Weights of a small image diffusion model.
Model: 14.4M parameters, arch dit, norm layernorm, patch size [6, 6], layers 12, width 256.
Rows from block 3 of a small image diffusion model, named by matrix and row number. Rows with one number belong to one neuron. Each number is 500 + 25 x the weight over its row's rms, rounded and kept within 0 to 999. All counts start at 0. Numbers have three digits each.
Before each neuron's rows are labels from the 100 images, of 14976 (inputs lightly noised), where the neuron reaches its highest value: "responds to" is what is common among them. Only what is clearly more common there than usual is listed. The data: made-up ball-and-stick molecule models.
# fc1: MLP up (model.blocks.3.mlp.fc1.weight, 1024x256), inputs 128-191
# fc2: MLP down (model.blocks.3.mlp.fc2.weight, 256x1024, transposed), outputs 128-191

responds to: yellow ball
fc1.318:493497550494505491483538465497529479506481457524506489514486508498514504455434496490494517533512489511478504527490506519508524502482496476485463523488530509481516523549512492492515511498494517
fc2.318:525487547492507474507534482483513472486493517529512494493505496491494490523549522508503531473483496518454478484523491486496511522492539529486571488509499524442520505496531493488514514519494525

responds to: blue ball; dark backdrop; space-filling
fc1.117:524528500506542497485549534481476539500497497546501516491504475495501543499492514471536468488505522471505482473512531500499458490492480557503470495469436484517545467529466539504551499535544534
fc2.117:475482530504521491515506513506497528430526484534482476529535507496489478526477485497472532480521483502466469477466502507503496486490485469451519534505430508525494489523495512521531494472464538

responds to: dark backdrop
fc1.96:472506509513502506505502526511501504540481483482507517497508455516522474437496486484457460500513466483511491495456516500476470447487507531514519500524521515503498558523455498477477515519450526
fc2.96:532506508523489491505504539486482489450504515495484472477474483540523581547510505488492475480492550486481480534502541487501471473472559477452487529461527492493478530481497519504476522515508515

responds to: space-filling
fc1.633:537496519510535513512520486514496515465474552454483498516514505487504475484588501482506494467471534491504505525496480476518474456518533515531529450530536489488516515488476547493466526502468514
fc2.633:480561466487520495521506489486506476472488455499505537506517523472529484541508502496538486516503533480504510479530499524525528495500458508529486515462510516508505545519507494517475509488463455

responds to: yellow ball; space-filling
fc1.55:494485489507470480517485531495469472457542482525475477530537494503506540485528432511497511503492506483514523480524494525481506491506499508532471551510425500496528525505547471527492527491489473
fc2.55:555490493490475485473477522476467456555463492530528513527476506499488476512495447507509506462474483501504477506482505522509519512508506481459519485472453507511477507510529500470482483493507486

responds to: blue ball; space-filling
fc1.266:508507506472509510538528454484486523506480501487552489496534458522480452501470536502459508496476494482491505512562486465517514493485520534500484476514473506465483462517463522527492445525531521
fc2.266:535511489477509526515494475489492530463492498481527453504425506519505486570486519495546503516533471521502488503498514516484488473501489467507517513500480461487432524573468518491508516497519507

responds to: blue ball; space-filling
fc1.665:530465491531467482462471472522487484439512478513487503472512543483495519546477506472493509525515481498479486490517518499521502544509488503476510491490498513471491478444501520526504507512505500
fc2.665:413442502532510472479529473481507494482495503469479510513504488510528485518496476535515477499531478492520502518499485472500530481537490477539488487498484451522494482497488494509485525502514517

responds to: blue ball; space-filling
fc1.125:518503486491550488545519541481546470517498553519509461530528497565565485505492508472469521510521503501549531555452490490500480517507479527552471512502490512468530470508478558467471476498472503
fc2.125:499529484480538520513531530534554498498496513519506503537492529543530476539467504461542521488508473519519504473508477487507473506495461479447505475548484493497505509521509518511467480503520506

responds to: red ball; space-filling; dark backdrop
fc1.33:561489530523484531490503479501507506533565468494490486491444492491479542486466532502470506516507498512517482525453529483469469448519508481483421464495497503531518517474502485489476482506511439
fc2.33:375501512524478504487496492494475485504514558510500520513521507510502498460483517517501469471497520465504516514495486462480517487509512518494477494479522544490522500483515515517485510490536482

responds to: yellow ball; dark backdrop; space-filling
fc1.174:477481484530457504468500454467547534504487466493496481489505534472497491462499506469500502490520501489453496513487502478485505529477501537520551543508536519522504552518482496543478449549504500
fc2.174:522463487512468492471519483547497525523501516501527465515486461544497511491488507495445490523493487501474537510476506504459459520485481492528492468483490536456491474513442501511544497506522504

responds to: green ball
fc1.547:562498489503509493512550518457524515484475486446555466520523491474500498476527505543508523508481505505522477509502477486538483510483503484508531507530459479510530517507470525542506483496491487
fc2.547:351507489462480489549499530482465472484529517501538497493515547465454488509494491482496514494500513493472485524521521457485511504510513460518518505515476498471520482524495539494509489464486513

responds to: dark backdrop
fc1.320:518502515493538500482459522504473506442534528490512506538512529473501529537439473497464486507479511535532516537470543478462536536499513513482494504489456512528488479482478431470484510475445515
fc2.320:496498516496523533486444524496493501561433523512511525533496505525509481444560497504515475509514515535523512476542529450522512539482532489506501503505492529516486514491494453512480470534529489

responds to: yellow ball
fc1.543:478495517515500491538505498508529484495510495486486499497465527515530502454482537506501503461426511490507483491495500530507443466514512487482443493511491551498482566459545502493467501509504527
fc2.543:540488523503528496526511463507490493513502533568538525495490459515519503514510522520515554528536546468470488483496518479534516511510520516523555494502492488481543524485496517503461497482470496

responds to: space-filling; dark backdrop
fc1.757:503470432500515529463527483486515484495503510502528469464459511481519503476523507486482515533526493490494545494462503508538488474470513490506547520474547516513500470503494495488498498520476436
fc2.757:495467447498513506442517498519492499531503506482445519502508465523523534491484524500518533450494507501512523485485504512481500498478504500495468496526542484482538501489499500520485483472507456

responds to: yellow ball; space-filling
fc1.150:502457516515484499451523534509481496529512436466471464492531543514508498496524494449493512538460516505499489513492492486481512459541504518526510483493487507502510521436519526478518462496511528
fc2.150:439461492510499492445512521497478481501539500568509471486426473521528504438495518552501471523502514493488522500487475495489485503505539485513502485508480488465568483436511511508497473535467532

responds to: blue ball; space-filling
fc1.29:534508530484465500469529492489509493481495505490505452517484516549493493539531476446525479504511492485452473475511493481532510531497531466479497509511478507464486515465476489501502494494531483
fc2.29:457503494501459479513466497525514515478504520576477508470527504496509484503518470546494472467526503507453493491516503510514496485471437522508495556555505505509497498464480499481511473509491482

responds to: dark backdrop
fc1.107:492491511470468526494476482492498484505497472480473476505525484558518474516529518493477485546510473505555588514499462481501553476510492442544561511524515492508525533502498472514500506478455505
fc2.107:508520510505470508497484500461500452479517497484493525470507487544523545507481500489530486485478512464558555485487486477489517475522488563449455521487490527495523501491506452494478514522525494

responds to: blue ball; space-filling
fc1.399:482508533476568482496517480539504457496490527516526517491519526495520499491462538545525494481492513474494506453507515514504506511519516516518502477458520527476483486498473540500521523456452503
fc2.399:483485477501472520503485489520490515462512514478547513514512500508528524508498482473525483486517499540478499504526497527477508470502467516500495462494517465546470490513513481471460527458487487

responds to: blue ball; dark backdrop; space-filling
fc1.544:530518513494488461532540515508531486480499533490587440521481438553488521493502516462491495510532514503520524511507477485542500513535536503466487481508506441462553472466531510508452513496507512
fc2.544:324523479465494446512526497519527514503482531526544443506526529504471486495480475485492492472538501493479512510500492469494478478520508479520464527510527467528485508482509501497500504507535501

responds to: blue ball
fc1.218:494527513479544525499537498497482545527498528521536468515498475506466531552523541526457506476506495454450507520499495451515486511529551437551437500487465470488506513483482479505478496490526461
fc2.218:493553502528468476500482499509531464515471522507542515475514481492498528500524478524459503509480470499526480529496523526498516520469475454532456537496494490494495502502507518509492509521508519

responds to: green ball; dark backdrop
fc1.382:488485524509502524486485505480548504501480490549501483500461486519504500528488449481505467473454509493495498523479518548468499506493480510526488463511513507449504502499524524525472546451462505
fc2.382:559486530512485506478473514478532449514525510521513534497507507522525506517496512485549457507506509535507505500520502519499495530521517483473542542515485488465472513487525530473456488502525463

responds to: space-filling
fc1.350:511502497526491518480530545504500529467499510472492533513513496519486469492546511476527470490486504499520515486523490475539457544505549546500525536506495513468498489491504526488490488502510543
fc2.350:468490472528489499496499491493492530445466476511465546461481535477523500527522513562558473532508540505517511479574486549518515501488485492539496492484465488518467568504521473547476514483456478

responds to: yellow ball; space-filling; dark backdrop
fc1.182:509521518491520517485530484495535545556505484462501521455526511485476513510518473561475496495474495497522506490513505470499474540469498498552477492503473560491468535518515499531547489475484494
fc2.182:441507503464462496497495499491472480502475499502515551514507461527541468524526469460508488477501507472515507495484490499511524517479502520530487481479503417487460485497526487499479459468478478

responds to: blue ball
fc1.280:546558505489514488551510524462504516510492495494526509526493487487473516478494518500526510535518486505498446500540530470539478519503546487465460499524499457479501479481543521478481517485495531
fc2.280:374533498524500552515467503514495533495463517518490511507494506491514519496509462534498477500516487488497512514536468480500487510483485496508497504466503474493512515508495488504504540486504516

responds to: small balls on sticks
fc1.46:548510517473499508471519508468529510486496500500605481471519506483460518490471519492488533484464498489511454500483491479482480511522514475485472512498491469471496509460497500465466479446519519
fc2.46:553521489483493469492507489540522506508485505497577479545491502503497493487492510478496498503485515446508499490532491537497498502500507481533506459462505559521446496522495476511514535506507517

responds to: blue ball; dark backdrop
fc1.198:539500508489552500537549514487457497466504504509500518475484430498487489496482492514481506508497498494523526515489461474506568478514522473484484525542517501470505505516467515518511447448511517
fc2.198:473515509460494476548488495507516501479522518479487454521503518514486470552490480465510529503563491508528501484515531498490518429504486515519516518532512473476471526542485531504511496517493513

responds to: space-filling
fc1.455:512523470469503491532520505506470503469478462481460485526511496499444487460492508521522575546490480514510510512507491501500515460506452474479508526486502486491524521499513476572500488521500532
fc2.455:496521497459491529552486509501466502521525527482477479519515509496455484521500514490486541498530491474529495513490514485455502470486473522473494529460510471450543555492523510493521472480472511

responds to: green ball
fc1.744:490461559507501475484504503515500524529486488469508479557513464476507517497528497505514499511441482513521551519469488516510549482487473477484523525498480535468515486531576482483483502511477479
fc2.744:549482527503492493492470506500502509472509494464487510549503485460492505487521493466509523517574468526500539477545500504509507528486478525530461507502478453476487529558554486494468502481493479

responds to: blue ball; space-filling
fc1.454:484476481489523484513473481521491487493498550538489473508510489554466484509481510485477525494507507457506474475494476513514525493554506461514535473513475529466497536448527529542522505522520528
fc2.454:527521496492509482469507464516536513533476473510494459511467517543451522491510501473516541497525482498498497507510496484485493474544486506496471539505486465463488560508515534474551520470476504

responds to: yellow ball
fc1.650:477510509505485514509511503544485502516495473500499521490446520501488482501485484494536461465586478499515471505516491454528504525533514517478490538459475520498523532473478503494532513510502539
fc2.650:571487526519513463514508488522504503496497498510509476435529482511486481471506536521517482510429551488495513487489506453498467546506545486504516511492484484472476477456494517494514487514483538

responds to: green ball
fc1.465:517491509506495492535484452537492505506467507486494498488507485474500522488489511481522461465490519499540499456515495518491498447449546544490503500479468501500498462513508507476467509486515508
fc2.465:551485513498482478534489485541484487520488509464548520499523485474495504506515526504496462496491473500534512519465512464526492503476519498519509500524493575507447460496477498486497482485496485

responds to: small balls on sticks
fc1.617:521487482527513499503476478509464499459523533495504465446515532497456528528510501457514512490461529528489431460473488481509498491534493515534499477478500480486496533481568507524524495513537488
fc2.617:463530509516522473477513498473492548532530489538543473547478501497478473510474476507498498499483469468530474509476489512502528488508545475521497500483482493540508479514479500515486500537529486

responds to: purple ball
fc1.467:495486479503418507516454551531455532470541464493486516475496527487476497513510459532496518490517507490498485522507520492501464515507464510525477489503462512494519477530542481474515519478484487
fc2.467:530464472518496501527491535521473522569489518470532475475503512509499550465475459499509492514510536497491474514487491490467490498500508474466514529477499478460480467503534483522542516545520467

responds to: yellow ball; space-filling
fc1.380:478500458503507503498502523511532466493498476520475412526517497476561476543491507491502564492514507480491474492500496498527542545500463517476429510535479482517474492516423495513523503474506475
fc2.380:549519484509494502496486515506549494513486481514472525526453489464566516492478518519517574501496491493477464480540491494487516500481485461495529492532488504511486524526479506479487494506495482

responds to: space-filling
fc1.103:501496493512467492510492504442565491498445480527511519473503491497463532520475462475490511501533495490477546484483498479513516518482501462473519538543527489505482494527453513491513508514516484
fc2.103:486535465515472486546518512473576481516559507491477471480486544484479491500499508452535498496508501528501485523533495540509505501481499518513472485528491464518495510505500524487500480503501452

responds to: space-filling
fc1.444:542494522485539514464487483525501501491527453470476491495510504502511508542476504451535509491524541505491494500475503495528514511495535495515465524521456511508514491526515538520493486478518485
fc2.444:420514491520526497476509491489506478481440493480475500468472496496501509485511509537498493492539493504481480476495494476510519485498482488483508501529492523499529479527518551511487504455512482

responds to: purple ball
fc1.118:494506482486499498531549547495486469478476468545483493490490520452458535495431486519520539457509471490541472518473531489486521509490463521494515481504507488518461494481475469519501529470497511
fc2.118:522509500492498484508525522495496467467524500541529459505482544458453486470520471466496491498508491482548466507518510482515498503499497464509502520515517521492452513458498486490523485516480487

responds to: yellow ball
fc1.358:495515467515476521491502506519533517507524517453486509494472496518483485498533517506518502528514471487539473526490493512488491419499509543508537488495506511542462523541462470534531470531472480
fc2.358:477512460505496477524514495526481496475456453458505493493511494532494522476511528464495493489467517488513458500471516475497498440516527491474496509454502459479491513506480492486472515511508519

responds to: yellow ball; dark backdrop
fc1.283:550498511485519484495520483470520500532507505458520494482527490507486470473525509509500503555479493501488446484497481492512496487490520505482497474531490450524490495480538529517471491493450510
fc2.283:374527499475482548516507492539483521520523481491523495503498512495491490478522518538510494511476482481467496542521516507480504516549499537503544508481488532495501526497504507499520520441490476

responds to: dark backdrop
fc1.498:478498558505521515497474521518484482533523492549486555504468511494499522501484473531537480481523506490487482495463477534466491448445521480580475482491488515489505535466486430457483527527491498
fc2.498:539534482485519483505512550518509479534514526473537466532492493492510532487491479477476483498491525555494481500490512541505483464501493492481470517479540452513535487539484484520504508496527509

responds to: purple ball; space-filling
fc1.397:492514556507521493492470477484468487487429450462493515497523476494467482504466489513498552469484530500490537514492513465495491499510485456489503497502530497512487489493569473511535552497507498
fc2.397:492518533531501461525500487449506501496539550457516484529500493534489493528520525478507527520518493509517532515518488487526506475529508536514524524498519471506463495493532458525534449508513508

responds to: space-filling
fc1.497:514492537490520526508539508501514492459525422545481484511499496523502476502479537506493489513505489503459474498483502510492498453449491505480518469456561507503478491480538485453515532448457493
fc2.497:500506533469487515501507499522544522529482550538531485538494508508500503492504520467491493508520507503492508468549498519495509459459487493549502508481540510523454533504538448541499480513518499

responds to: blue ball; dark backdrop; space-filling
fc1.427:501469518485545500521495536513486496444539521520487523481487471492480511521497538548497513488528507475544528449511520486475538467523522465502514507478547513486503490469528509548510540453473475
fc2.427:494490497433498494508489539524519495519478525494466453514520549495510490522508517467513492511525465522536539536513540497515499489517504514504494536513533516483520505502520466492501505529506496

responds to: blue ball; dark backdrop; space-filling
fc1.668:520494464505551497524523523478459470476516521510496442542468508530452516521490479483499502490486502481506497510526460466530458487504533524540447521496493488483511450502538488516432498506523518
fc2.668:473504485501511454511498513486517476467495510500516516512502499515500478533468492489523530504529479497493491494515485494474478447517517476471545497497527494484453494514510468523467489512493501

responds to: space-filling
fc1.450:482510551528487475517496533528499542457469478502517524531491510488483517510519484463519513500505524493441482526497494517510503496500542496482526476519529523493481494500483463494504506492492488
fc2.450:491509490525519475518513508503518497521511501434507473505515524501526547471513506523487519535513488532501493493520504521476538476507509504473499506465500387494445528503493464503483530552535486

responds to: red ball; space-filling; dark backdrop
fc1.616:494498524500479501489486489502513529479525432450481500504462485523508536513499514473478506499496491527474532519535507488519526519520523454521506454512497495516525523464498477504504535475503478
fc2.616:468503518519515507499488475521470496512486494560484495475464464524497549469508527501456481517511503490494517499502481438497492498489524541455498502491483504489475513444468506520504481549491505

responds to: green ball
fc1.193:495512481495529517525487521516452443499477517503497508462507504493486487505517503536473485490516490489489507500532500470448519495437496500489500470500492493528505538530493478504534469529512542
fc2.193:564512476423524510540500524520473411489532464496543477506505528489477503497470499448503501526482462498509544497474530480538493511483504484503501532491494486504493548518498493491524509520517553

responds to: balls: twelve
fc1.19:468527484493441497516467526532504501478488489541485469500536500489518514496476496520525530535507489486463504471509503512515488542520525477505496486464489489497447452489456507497523485506463514
fc2.19:601536499594471517512518516478485513477478512474479498489468484500498541539477463498511515480503509556471526493535475466506523495500494501511484481511476457541501495486497483480483512454507479

responds to: yellow ball
fc1.149:510460474520521470513471524533528493443534505512479500461502522499506493471503504511529496515495473490547484438490533543443469503499470499447487506529483495493508519515496522484484485519479525
fc2.149:498502488495528494488513513500535510540463480516546543490499479501514502534477480497505519498503531468529470519484546543525484528501483504529515494515472515494486509525494482500461510505495499

responds to: space-filling; yellow ball
fc1.537:518492514512511514480506460462454462509508449481532526520549541473527441490498487460494474509489511492494488449569531501498481529487482516479517466454535497483526511537550549484482467498540499
fc2.537:472454504532476473473468508485469529488478500538546494518472487514511498506520537508508470538460513509462523489504506532498495521511518523541544475527488555514506535509496528486482492491458512

responds to: space-filling
fc1.138:547530492483527521510533462538535519507532505465506501521487512503471487487501538517455533495500513509493457477499523492500492493508523494515455459543499484507502543499485471460480511507497482
fc2.138:408508516521512523495504497480492507536519452535451519490506468486504527480474506509478503521486516473521524501499475509474523505499491518504490483464492524471538520483495506492527542500473519

responds to: dark backdrop
fc1.468:599528523510516489521503514493444481516534507530533470482474445483512495524474507467490493500539468498489507511497507484498481536457461484485516510569495480488529476520422541515477490518487531
fc2.468:419512497496493521540454503498500462467457516509455420497518527490448525485501476523493483501535505482473490507499514517498508490509449486497476543536505492476531516510433524477493473486533496

responds to: yellow ball
fc1.488:469500521477510510508481556492466462493458467518545483512496467510497447522432515453461524496522528493490504497549523493546507498527511510476499485558523540510492519491553497472495514499506466
fc2.488:594505516552510521493480523469456468531546525526466498463502452497488524505507476531532502488503468508504507502472519484491496542494534467512493520507503442511480512516542494511479455476492495

responds to: blue ball; space-filling
fc1.419:529510464498490524500477530467488489541495486535547504462478466472559476534531493490509520473556517495482578453511511478536534495502540472451476458542512504501475516539461517490516471509506464
fc2.419:475495461500479481541459488508543446475484536556516493496514516498507498502458513516516517524494494517470512517509557482484506475496521516495517526523529468477460528547481504505501544483557485

responds to: blue ball; space-filling; dark backdrop
fc1.343:498481536501521484520501466507492462477496533527510479434492479526524487515440526488518549506529521504463520496461541511528445539535530510490485538525530474500494493509483475471491468483543491
fc2.343:445493481496515488497495532516531533472498519509519498486475498479501478541504476513518493457504486496464500512474482497525496465501481475478494504527489493516459457477499543504481478527536483

responds to: green ball; space-filling
fc1.14:480508477492499493501504514478487475512485524514483519541545505508482493479465514471467467499494552491535519477462516497542521468498501441475478513550471529513534509530435515499521526492475523
fc2.14:532477479502529501526504505457496473463533467508501537492485488508505513513514503497500473512527457544546514498493509474500539502491523568526531483513482475537505526511455491544499539518478515

responds to: red ball; space-filling
fc1.40:496523514483512509506484509523519534523511532476501514471454492505532511522513520525490510457495507520437485514499532507535475511528501477507498510481479487509509531488512469516491469520562472
fc2.40:472509491472517520510525486492489512526481468551484498508479511524501506467509535480487491486472474463504488524462473482496534486482528493491518457489467530448522471503491519502503473520531512

responds to: yellow ball; space-filling
fc1.554:473519502486545490488543550534503507519529473460478496527498511501487535501498484505501478524503506497574475492505527491493472504514516537485506435458477478465488496508506534511528507472495470
fc2.554:510486535525521443508507513521465511464518508497524493483496521485483532476533491545514499535482518501524501501539475507505532508528489493517495496488502472498480520502497494493509524516445513

responds to: yellow ball; space-filling
fc1.289:507511545497493518468481494479521523524514506506490483530524518523481516486464494498490505512434504500406452534503513504505504465528515485548494500498530485528511497500524494511515510559537525
fc2.289:494496501505510480488520487509490489532495456477504529528457475533496494496504524473507475476499475519447465493491491447499500496516542530501534502508514511469473482494502472522523483478471533

responds to: space-filling
fc1.715:498476597499532531495460532558479485496507477498518490545523494514524469521498510502513500485538489526497492497479448515520512511458512466470471476477522496460504476483463468528494498464461511
fc2.715:499496549507488488490490528541546481496513538455475491537467523479487517504481503496524502512500500514502500502546477514487511493483475532514511561542512511478420511515470486500502482520527478

responds to: dark backdrop; space-filling
fc1.680:541500505504516524520506507479508433503506516507492501514493495467491499481477480505490522534538500515478535542518505528488500487452494518512556519518472469531514507495495520524507518535511516
fc2.680:466540511480506506554510512456475448473541477520505489537491491461478546532480488455517536468460488452477520487487490508511509522449531480492497494508453539497552480494511510505492494452523546

responds to: small balls on sticks
fc1.58:538491532464482500489459517480479514507503511507581491455532492468471458520468548488510480484456502466475502477534518476490481531471509459534492500504438467485490509486544516502448516514494477
fc2.58:527503472501506476498509487534526490507487519501590476543513498509509517503478522498496514496468528447494502509523467496485493485520503491559518473495522515497462475527484467521529525517506566

responds to: yellow ball; space-filling
fc1.44:512477493512518515486450455491491484536473520534477520525484483464541539512483492460512503474516465491469511536517484509488493549494506522507476518490504486499494511489527486507531493518499497
fc2.44:487469479513512507466489470494507527512535485477440453502467467477506529481500461545445514511483484498519521486488520492512482531491527466497511519477480531528438489517479495490503491485533463

responds to: green ball; dark backdrop; space-filling
fc1.756:448505474511474543506533490511492530498530444501502519544449515486498524524498496490463456478539481488513540489499474510521528431479491488540437565511499523527497484489476514536497505474481477
fc2.756:600447495514534447522493527550459503515507532500518512500529464451512478542530518501525512469470525532478487470515484533466503498517505491521514478509503494517443481461483501508499497504489484

responds to: space-filling
fc1.94:470502481486457529519496482494473457465534451508527489499488514516525492455476535457540490501505497498514487540507475552494524439512532496498521523516511534447510506497534523501505520509500511
fc2.94:521483487504489494514513483533495519527466581499495482489510486508544513481511505549500467496500497529461499446492496517481520487533530527444515497481481502496468514504511493520500517521495494

responds to: space-filling
fc1.129:520504501484456511506482496483485474505525548504502513499492490553452527572517483534500511498492511517499488491487492500503509439517499468530470478514494485512486505492467493491510534508545504
fc2.129:433492484520504505537478506511468482487501517524499483529474490476488495514522456499492492504476499484505503506469450474525517501543506508532511497519496527480525482504451498514502488491484550

responds to: space-filling; purple ball
fc1.34:516486493495497490498530510497506484503541495459511475506522500494537474511495503478485468514490522523453476533515518469535486537500507516482512506487447453478524473530504570495513469485488495
fc2.34:526519491496504491474480513522503480472465467479486511498478482489531489460487536514500491463485507514458483508511514478470495533486523479521504460508453549459486475537512513491494501539510493

responds to: yellow ball; space-filling
fc1.255:566523502499552488536539491517518501518483537493542522471487469513514505495523523541483503517454495502463462547492517483528480503464486482555472484475489451484485492521510518514471515502512484
fc2.255:424494494469515523488504525510496553519531482461511496510501497477504509510493495482465512480465471485514497508483499501495513503496529489531462498534476524519502470468488491493517531508548517

responds to: blue ball; dark backdrop; space-filling
fc1.9:539465542482512503467503504467492477470463535576488522459453512525510510547491523457506510464506532480479509512496515476488447556480509471516487503490467491481470539457505503492472482491561477
fc2.9:372489483516509505452515516513490486482506529503522496494483476492465530518474480520497472449491481494504484489487530467499495475484490496510492495525509501482483462472503546496504493462536513

responds to: dark backdrop; yellow ball
fc1.687:501525508492535479521537478528518491475515512507487497478478495540511493517500547511516497432505503546512479509465506510491538503454492511489488505502478459467497540481502485520477494493492492
fc2.687:510500505519513511518479514492483513503512480544499508471497491488496513495514489508503502473485521491480500482480505512527514518492511480544494503521501563500559463476501490478480507464490523

responds to: purple ball
fc1.662:493515478515514484511483491492490550492469527523515465486523431468518533486468449459486501518485512502496538494483538502496495512526521526495475528502521512513519469522544486468532509507534519
fc2.662:500534492516503468522510488486519476482540474525473481494484494464513482509491458502482504457518500478501531490493535519522491529486509501487508532539505462529473526496524526504506515507461506

responds to: green ball; space-filling
fc1.60:475518510511489508491471461487481498489462508477507458501518519500499518500466501519595489487504512508501466441495509532525456496548437482513490478512526523477500464536476477490462455530498484
fc2.60:584476524527489484529484490466464465499521502471471530484484472483528512482501484523480468497497521546513476521509502500515490520543494496509488510488518488484511491509503515513502495449471476